A small image classifier, trained from scratch.
Model: 5.27M parameters, arch resnet, norm groupnorm.
Rows from block 4, named by matrix and row number. Rows with one number belong to one channel. Each number is 500 + 25 x the weight over its row's rms, rounded and kept within 0 to 999. All counts start at 0. Numbers have three digits each. After the name is the row's rms in percent of the matrix's.
# convs0: first 3x3 conv (model.blocks.4.convs.0.weight, 160x160x3x3), inputs 16-23, a 3x3 kernel for each
# convs1: second 3x3 conv (model.blocks.4.convs.1.weight, 160x160x3x3, transposed), outputs 16-23, a 3x3 kernel for each
convs0.31 102:458485488508494464525533540465478501502501507486485505448537499455546514440502482541539553502498538509518525484518543474478497482499487499511536484515500480519517530495529525516547452443437531522525498441480530547555
convs1.31 107:506498505509442494530517493498512515519531527504506475544528491542546519534518520535492509517515535503519538499502515480485525517514525493505494470503514465491502548513500541547511507548555517510486450433472478493511
convs0.32 095:488502484503492502510549495540522521503493495499482493548531444500483442562537506464506525492528534484494491537489457521496486468508507555499479541544483484529477480534521499541534490467495473479479461508496485510511
convs1.32 088:548484486517488524487471453532498459493521476439485522445508481496495469499537511493461503504503485504487470497478493512510486472507491445481521520512532489554556458485510462498524488477533488532517499521540480468505
convs0.33 097:449557504471538529527480496493504520505508533481524521491571524517493492451452509489486487457497480449462468504514532514499517492482495518483495512467505483453490449506509508571534483498524430485498506526512498508483
convs1.33 100:485499475542524463477466473473486524471473510472480486509479494485494513467458514481505524461499507472491525461476500455487494492489517543474491504473482506480502508477445494480499488511490517480498544489480489495496
convs0.34 114:505512505472494477518521555479475486470480480461478506497452449493463489457473520513541519531560496520563542546564522491495479479482468468512513522479504515502495512460482568537486572558469500497489530542555493496499
convs1.34 141:475478467493461443514489473497488510510513500513466461541484476500504514472495482508524512475503474465507472487493510527544542486520530510532508448490479502506487539556509514516532486450454503517509474479490506475514
convs0.35 103:502501527559469489503514463517495513536530538484501503511490498543517454540519503532494509508484500510512462477488485508491499530497505508490491519505494519546545527490502573488522538523501503485490555555525485484543
convs1.35 100:501489506497507451554546498490509499503518525500489495482489481496499516468516520488501499504508497546495498522490491505485473519519485469496521503509522482459491472487506514508520461515440466469498500479446543482454
convs0.36 094:531502481566532512475503496495509509501515528486527542579576510465501479527518487496478452481471475493489486493474485517485504482472487503502518502523487509518478526546449516501498497505523488510473541515512496440473
convs1.36 098:465481520514514547468473468510516499524520529526468504486520522534506487499500498526521507521517492540520493470510466504550507475520482508516521496466465485465445495494515516502502502518522509519569501549550494512512
convs0.37 097:517514549496521542459467476500499501475485503485487500536517514559529507511473448506514528519511506518516536492502499520518525545512527447489478478522530513515484571585545545456462503475508492477502476457455509487517
convs1.37 094:508513525501522542527528473468487477450485504482509498499488499536488490520447505469470509491490514585561515490501477500542516483501504517449470513519511503536532481492492453473489554565512531520485508505509494500512
convs0.38 109:461486505475461502536473493506510473503486479503494493473470498505462461520511476484515536502483493532491471523519518531531550507506529528530515506512505474469470499548543441502506486447453474502517517487506524516489
convs1.38 127:492517486493470490526529495478473480487477487527518506509534490517552488519503503497509522515494545496530543524528500538531497544518502461499550468478490503555493488523539467477502499451485487499471464472477473475473
convs0.39 103:506534521502510479476460468480511495510531503488494498506510541469522564560519529514494487530521484508555545468466491490534545503526518469493493494510532511511527556470414509486536486573585518474474482507518554507494
convs1.39 116:491466438520519470515491485496520531500504502503535488514466519514483530494469490469510482467490495449487504495557491553564483519545503482476500456460520440497514536512463490505496478547496472459479531500484522473498
convs0.40 099:474520489556503484527502480476485494513521506510521523510454466511489479536493456501483478480517482529519470480534547450518503479523477475499471506524482524532501489488481502499499497509519506496482522487513513464464
convs1.40 097:509498486523503466450523541491511525461463468519487522470490555502537575520527508481505472493495479443492544514500506534517496518469459504447475504451494527480492502508485481471480466443471535549523521495494537501474
convs0.41 093:511469476529491493528514524453452478472489494506505481494501526458485450498547502509500486503475490512497459505521520519538533526500493499564526494547497497520511570529514498536526502481447532531513495500490503484489
convs1.41 082:507451401513498473491493481516506462491520503489492485546507510522476507529501486511502475480493483454492513459481508510518521510504533493528536498466510525506547514506510498466464494485441525512510510490509491517528
convs0.42 098:474516501474492495462521474490517505483520522461497485492523490469489488491503473476505498500494480498510504492488478517497496477496498522512543487518540475514518493509523519528488463474505524506480461417476467457477
convs1.42 090:506488473523498456509511471490524517465487495503501491497484482499476497494486491536499483486489504498496491502482476481478480523476498501493512527526502490543542450474464522508491520538531519518492508504501491522485
convs0.43 112:513527503495492481480469470500486496501498505521521507459481481526550473544512487536525479527511506512512501454479496498494501522503509473461500461484501535535512529526487481486470514437470555518451471445484475481505
convs1.43 117:514521504498514510490481478520481472493497497536517517464492496480533540472511504481497507504537562538518532515486528500470502493505539510519502478520502475489456472473477510500460513471485490493502488485455500513506
convs0.44 093:526501525544526498538479507509496487512521506468503527468520536431493512506536519483505464510555486517539473479485478495496476526512505487480494507490479536492480468548522407537532449500475484493493452435417457472472
convs1.44 084:469475458485488503501487522507515492509517496504525513454490510507524499521494476467456473474457488520511502520509501537490501533473507529518475522532494484522505490413444498449500522495495495501485470453437471464466
convs0.45 092:494524514501494487499495494516510470492495488471477487495466498497526521507542498515512464540511514485500479485513491497498488519507500511526460482517472494535476529518521565524546516464530427464516499535542535523505
convs1.45 091:480472449446479471496524521526499460524512488491505489541526498524492526517517508466514531475478499448501506508501497512496479532503463489542504493525534499505519462465476501537529493521516500458484458457485471465510
convs0.46 102:511474464451481485417482502518500503520511517520515506468468429464472480483582561472459473520509511535532524501506501517536507497493463519495485467481454489548491438466432552503487604478510503491537528530506520487460
convs1.46 112:469436435508524489480481516524531521554563528495517497541527517503499501480489486483484507482509531478491513507509495492513534515537530501486493474473489525522535509575546493497507466444462492485479472487502507500494
convs0.47 104:546484501446470497523504490464499502512519508529526497507515465498535497515528482449479527496497507504497484500505512462470478474471486501528483513502477503518526483468476504518473504463457475437466505498501510501510
convs1.47 103:486490531502496480507499477530534515526543555528538507496517523529536520499479496448486511502516500447479488497506503486494502472459515520526531500519506569547480482538544505533520529550504519494485493479472475489485
convs0.48 101:463480478447462439475464446510518516510534519493499487485479452528479462536542523504499482523528511525524505454474507494504513487526526458459456497523493494494489471482488526536510556556543500497499510536528488535540
convs1.48 102:530512544503504529505495505494520524524540552506512494525536488495521522495533534512527521481499495495494502496477442507501500522493486555531502546489482490464468490496499516526523546571559497458447494493507493507500
convs0.49 101:507494486442476507467498509482500488481503500514527483433465503492524521499498504504502496492507507493537523505512515488475485515528489464506524489500478476488518469494479469456491565542487526486522492482481506484540
convs1.49 103:504492468488496473497521594476515529486487500494457465482476513473487487484503497468512526511520504470525580498507507489480490496483499507491474489480476505505499485491471499498473546489442505477481505497506489510491
convs0.50 104:547524528528489501548558565528523504504511521474487528501502487522507478511539525460489498545516494512489514463457474474492493475513500501494511514511490503500465451464484472490499455514559630501482552447480473513551
convs1.50 094:517480542514491483487520527529502503525508502518482526470467493449471512456511505500491511497493481498483482526507488535515497507498487499477476478502497531513499480503523457484529483483498482482505474457566471491545
convs0.51 102:469460496529471477516446500517495482484505475492513498464491483500478497556522505536543475521562490478554508533520505533519481516520466484496569497505563486514503530529500531482521532488517499520477473489481446469508
convs1.51 118:490492481439462466483473469476459497472463516523487493489480528502519516476522500542537452505525484543531546529505516504496492500469489504574493493527524480505519501525494487520483487501481515532517475493511493501472
convs0.52 108:542573469497483456508498455492488502499493500507526519494455439507505507508510534534517505510541560513542542540520511528528521496493486478473489485502461487508489528461471464486510500567590474447458546486484518498506
convs1.52 117:499526490488473468537526507545533524518506534520512495521488497493494528513509485523514512549520536494511496495490484571526479567535506529516486508513494477486446616582528550535508472504497508486463491492494487489478
convs0.53 094:506509496544533512513498483499514507478492500465455463471499479483566498450508465500536492496546527491526531503497509491510502496505470533534506517547521520522508466504479473511520454511512530529540532575546515484450
convs1.53 089:499532484490494486492468485467480496496513481489505508493483514506520562498534547493481462513503483481516500483533545531552537508496502507491532499508536465488522486460492492488494512504485517519468510472457520457497
convs0.54 101:488526525496501526490474481502512504502500476507504465465487461495498479477482504500505496486506503511500509489497504512509511483484491480505501523525507504489480497520524440463476506498488337332429357420466433500533
convs1.54 099:537509518518499486527538524521518490519522491500500494456455453459465477473487490522533500487515484507507515456447477479458461485477477478480489528525564547518516514511511471488486525503483451461456429425419428403383
convs0.55 100:510532507459475509523501510496487506480494491486507497481516531487503547482480521523538507536563516524538488504491475514512482501512506499543513482541518481497539528500512504515505507474487511513476510596503469559510
convs1.55 116:495468461514469443526507463539506468526531526512523512503486510531481497487478481473512508492499525478505518506484498490482528523505513514544550527530511537530496478514529492497510530525481507549544508533513504505476
convs0.56 102:473468498501498469504558478521510493506498493479498477503513491523527511555518482504539525501572534501502504495498497501504495493517496509522510504554500502509502520527519482517502459414432492537515453479516495426461
convs1.56 102:460510532487470552492458475478482471508472495529511512485508518493488513508564541473490529525484495518489513500518492515548530482548476492495509521538526528558541506473502493478472517553516500503463493469478473483467
convs0.57 103:505531496531524470521495453527531486522530494492519488495490496482489459476477443485517490502519476479461451494521511494534519516517503474494549507511531499466463492488458481486498497473480461475460501522528460468507
convs1.57 103:533542561527540539516490535479526540460483493472497502484505502473447485489486517498519529484525505535479469494504513492500518489501473495453465534499492542538558545537518491493500545535479442442469486463490512487475
convs0.58 092:485515525512505532480467513513466479499477488503497490477555506481514468516502479500496483531533500512500492500507495509528518476484503486521483501529470490538532496451416547514501460528495493522464521524437510541517
convs1.58 081:516513489514520542457461501484465482481467499478489470459465484478501471507535551492521534496529555472483502465463482498449475523517524483479490484469483514530519512486490526506502529491489472482424461520459494581531
convs0.59 093:501507518498466512498472518495499474501490487506507495483476494486493521513519502513524494477510490492502482492491498518500491495509483500473516493484501503470471555531493529541487508498492507459465543539562573520511
convs1.59 075:504485479505505510499486494504548469483515480503488446490517489468480476455480486480491484499512532481468507507503499483507535520501514475502526496541533524529542520505481513473473539534489491494527528496497498467489
convs0.60 099:492519529508542480477505479501515513508506535498477524529545530498486516544534476506492457506525503500515470480508498539544525528548523496496518524515525528529529524501524506493542511531541525518514519512559520521515
convs1.60 096:541520480522541525471466493509527500502531521492521518502523499498489474507487470497504478472499511477472505495568582515570542468484479493528537477524519438500505497537525494485489481531505494481472495494482471459469
convs0.61 096:491437461512512488510470517499536514494544533481516505529551533532511502491487498505479490519480458477493472514512502484504518499501477524533513513526524501497501492487500560483466569512458535505466493512493450452537
convs1.61 098:491522480481546476466489475497486529517537496531514509525486467518505510520516516456517500487516447493490425505497513531525551572508502507563542507496503538481494493478456502516530519514496507507499515479475528518481
convs0.62 096:472476477482453452522525499468464486501510508514540526502536510515543533503537534498500494481509510477497510528539534488495489503484506528481495506511492491503524472446474472463438432444461483500484498487499488494478
convs1.62 094:478489530476512517518528519521487494487512521496480508545538533537521496532536555488475494483503520472487529492508492511516518491497539482467473488446464516512537529545517535555530523534484490506505494508504482487473
convs0.63 097:481485507450503501497490469502503498495510488489522523509472490536486491534507434486492476513535502505519470481482492499519483484474430496508479508461498507498511509512514506511537483472479528480502528531503516512479
convs1.63 087:491487497514516521500495565495515499481516496518520506500470462466463487485502494511489482513503510491494519503511486495530490504515525495471495520512492496508480512499495502489477529536497495509511493498524461489506
convs0.64 099:472508529491513521497482490488495509512493508490490488497506518486472491518502491502486456521492485481475446502486518483515506492507500493504487497521493475504510487512471490496465474487513479474476498480509490480482
convs1.64 082:516522500508498506504460459523518521519510517523493499488496518513520492492476477481496513519521479509511489522506540496485488501495480468442469483464493488483492482487492502501484527527473510503476506512498489510502
convs0.65 100:505474499486455488505520492458474494472478515492513524466478469474486486508460478508526491480481485492488488501511478503494489506488506510468511516521499484503473567531492530532520500539548484492501477497498508510484
convs1.65 100:516527542462504535473494535529524516476476502474484481527499484534519456508499460494471493495485502513480463481469508499473508463455477471525472479544493487547533521502495510476493452465497483535483526581542498557522
convs0.66 101:486479519526512476476500490508491488507511512538520547482496506469455436518428461447479476479481534481493535484535494491524510518527509504515482492500507504519525439464480469495534496496517531483488557545496504505520
convs1.66 107:535504513518488516497440479509516512579521509569504488468517554508566546497539501504471495507490507488494477540535501545504477473504464500510471492513486442500506494464498508474510463453466539515514519484478522455479
convs0.67 102:517474504486481497517530484499490486484511490485496489449460493467500466466529491473501465493528487500526500484470478496494492498502516508478500505507487503489475500524516519464475517483475430524491420523520479544524
convs1.67 086:486496487464464488518494512509496493504515498479489511502482466486495471548494465512488488495481503478500509483508515503520501472516503498469474521519501523476455505494469474513506451476500499475486520494476501472498
convs0.68 103:521531511525520484519492488529523509525505482532498512494454433473477568463542576483500493470484477478472462481502498497496484513507522524510471509534502510541502456493503464451483451449510492500521503508529503512488
convs1.68 124:507473492505472496512502476508505484519493482513525514520512501524559524486487528505518467493524479510536524501530478474511521499523529457495526501498510509507511487507471455492507473480515498496504494506520519518486
convs0.69 099:516527527507500554503506506497518525491521548486500534501506481539569487515530445476479451492505502513476505506507487522538491515518506536523465541508492539510507504453442524542476496522544459528509481547555468467483
convs1.69 115:469468490519460454507472456491544479494498474425472499484488506498525522527520502447509534471524516443494514462464488492504503492512484500505525476489497483500490479500495469514511462489488515492474486491491495493478
convs0.70 098:511448458528514487460509531508516479528520516503494519479536470494534459488517505496510521502512485487488459489502469492511501477476469474491475510549482489504483531541545510514535483461519511533493523563491516514511
convs1.70 093:524526502512527527463497496491510481520482499494475498486503513519531517506543526509479494502511462530538509511515485537537508516502503478474513485482516461489524507474510493480527542501503497508481507525493474494484
convs0.71 107:464472521466487517509505519512500487505500514472492524457499530533500512565520518492486518491493506505471501525516503493500496498528526479508515484542554470496515520492522462466521465489507521539521497476473533530514
convs1.71 118:499514465474455435520487460535555507531536498474488535504483483474471536497485476505540538508487470515501496519491495488514521518512526491499526488499493517502479479516527507534539508518482474479492457474505482520536
convs0.72 102:479478505514486498511491543505501491516504527495492528444434500501512494537577511546510524521485484467456467495484486525504494527526488490498477503499501509511520476490526510522489468489455519508479491506502513492483
convs1.72 103:520503507519494494501494471506466459509472472475504525520504514500496489486515477486501506482530510552571521503512516493486475508494504491454476459450465475447454510504465510495464516474483487461482463439476473475477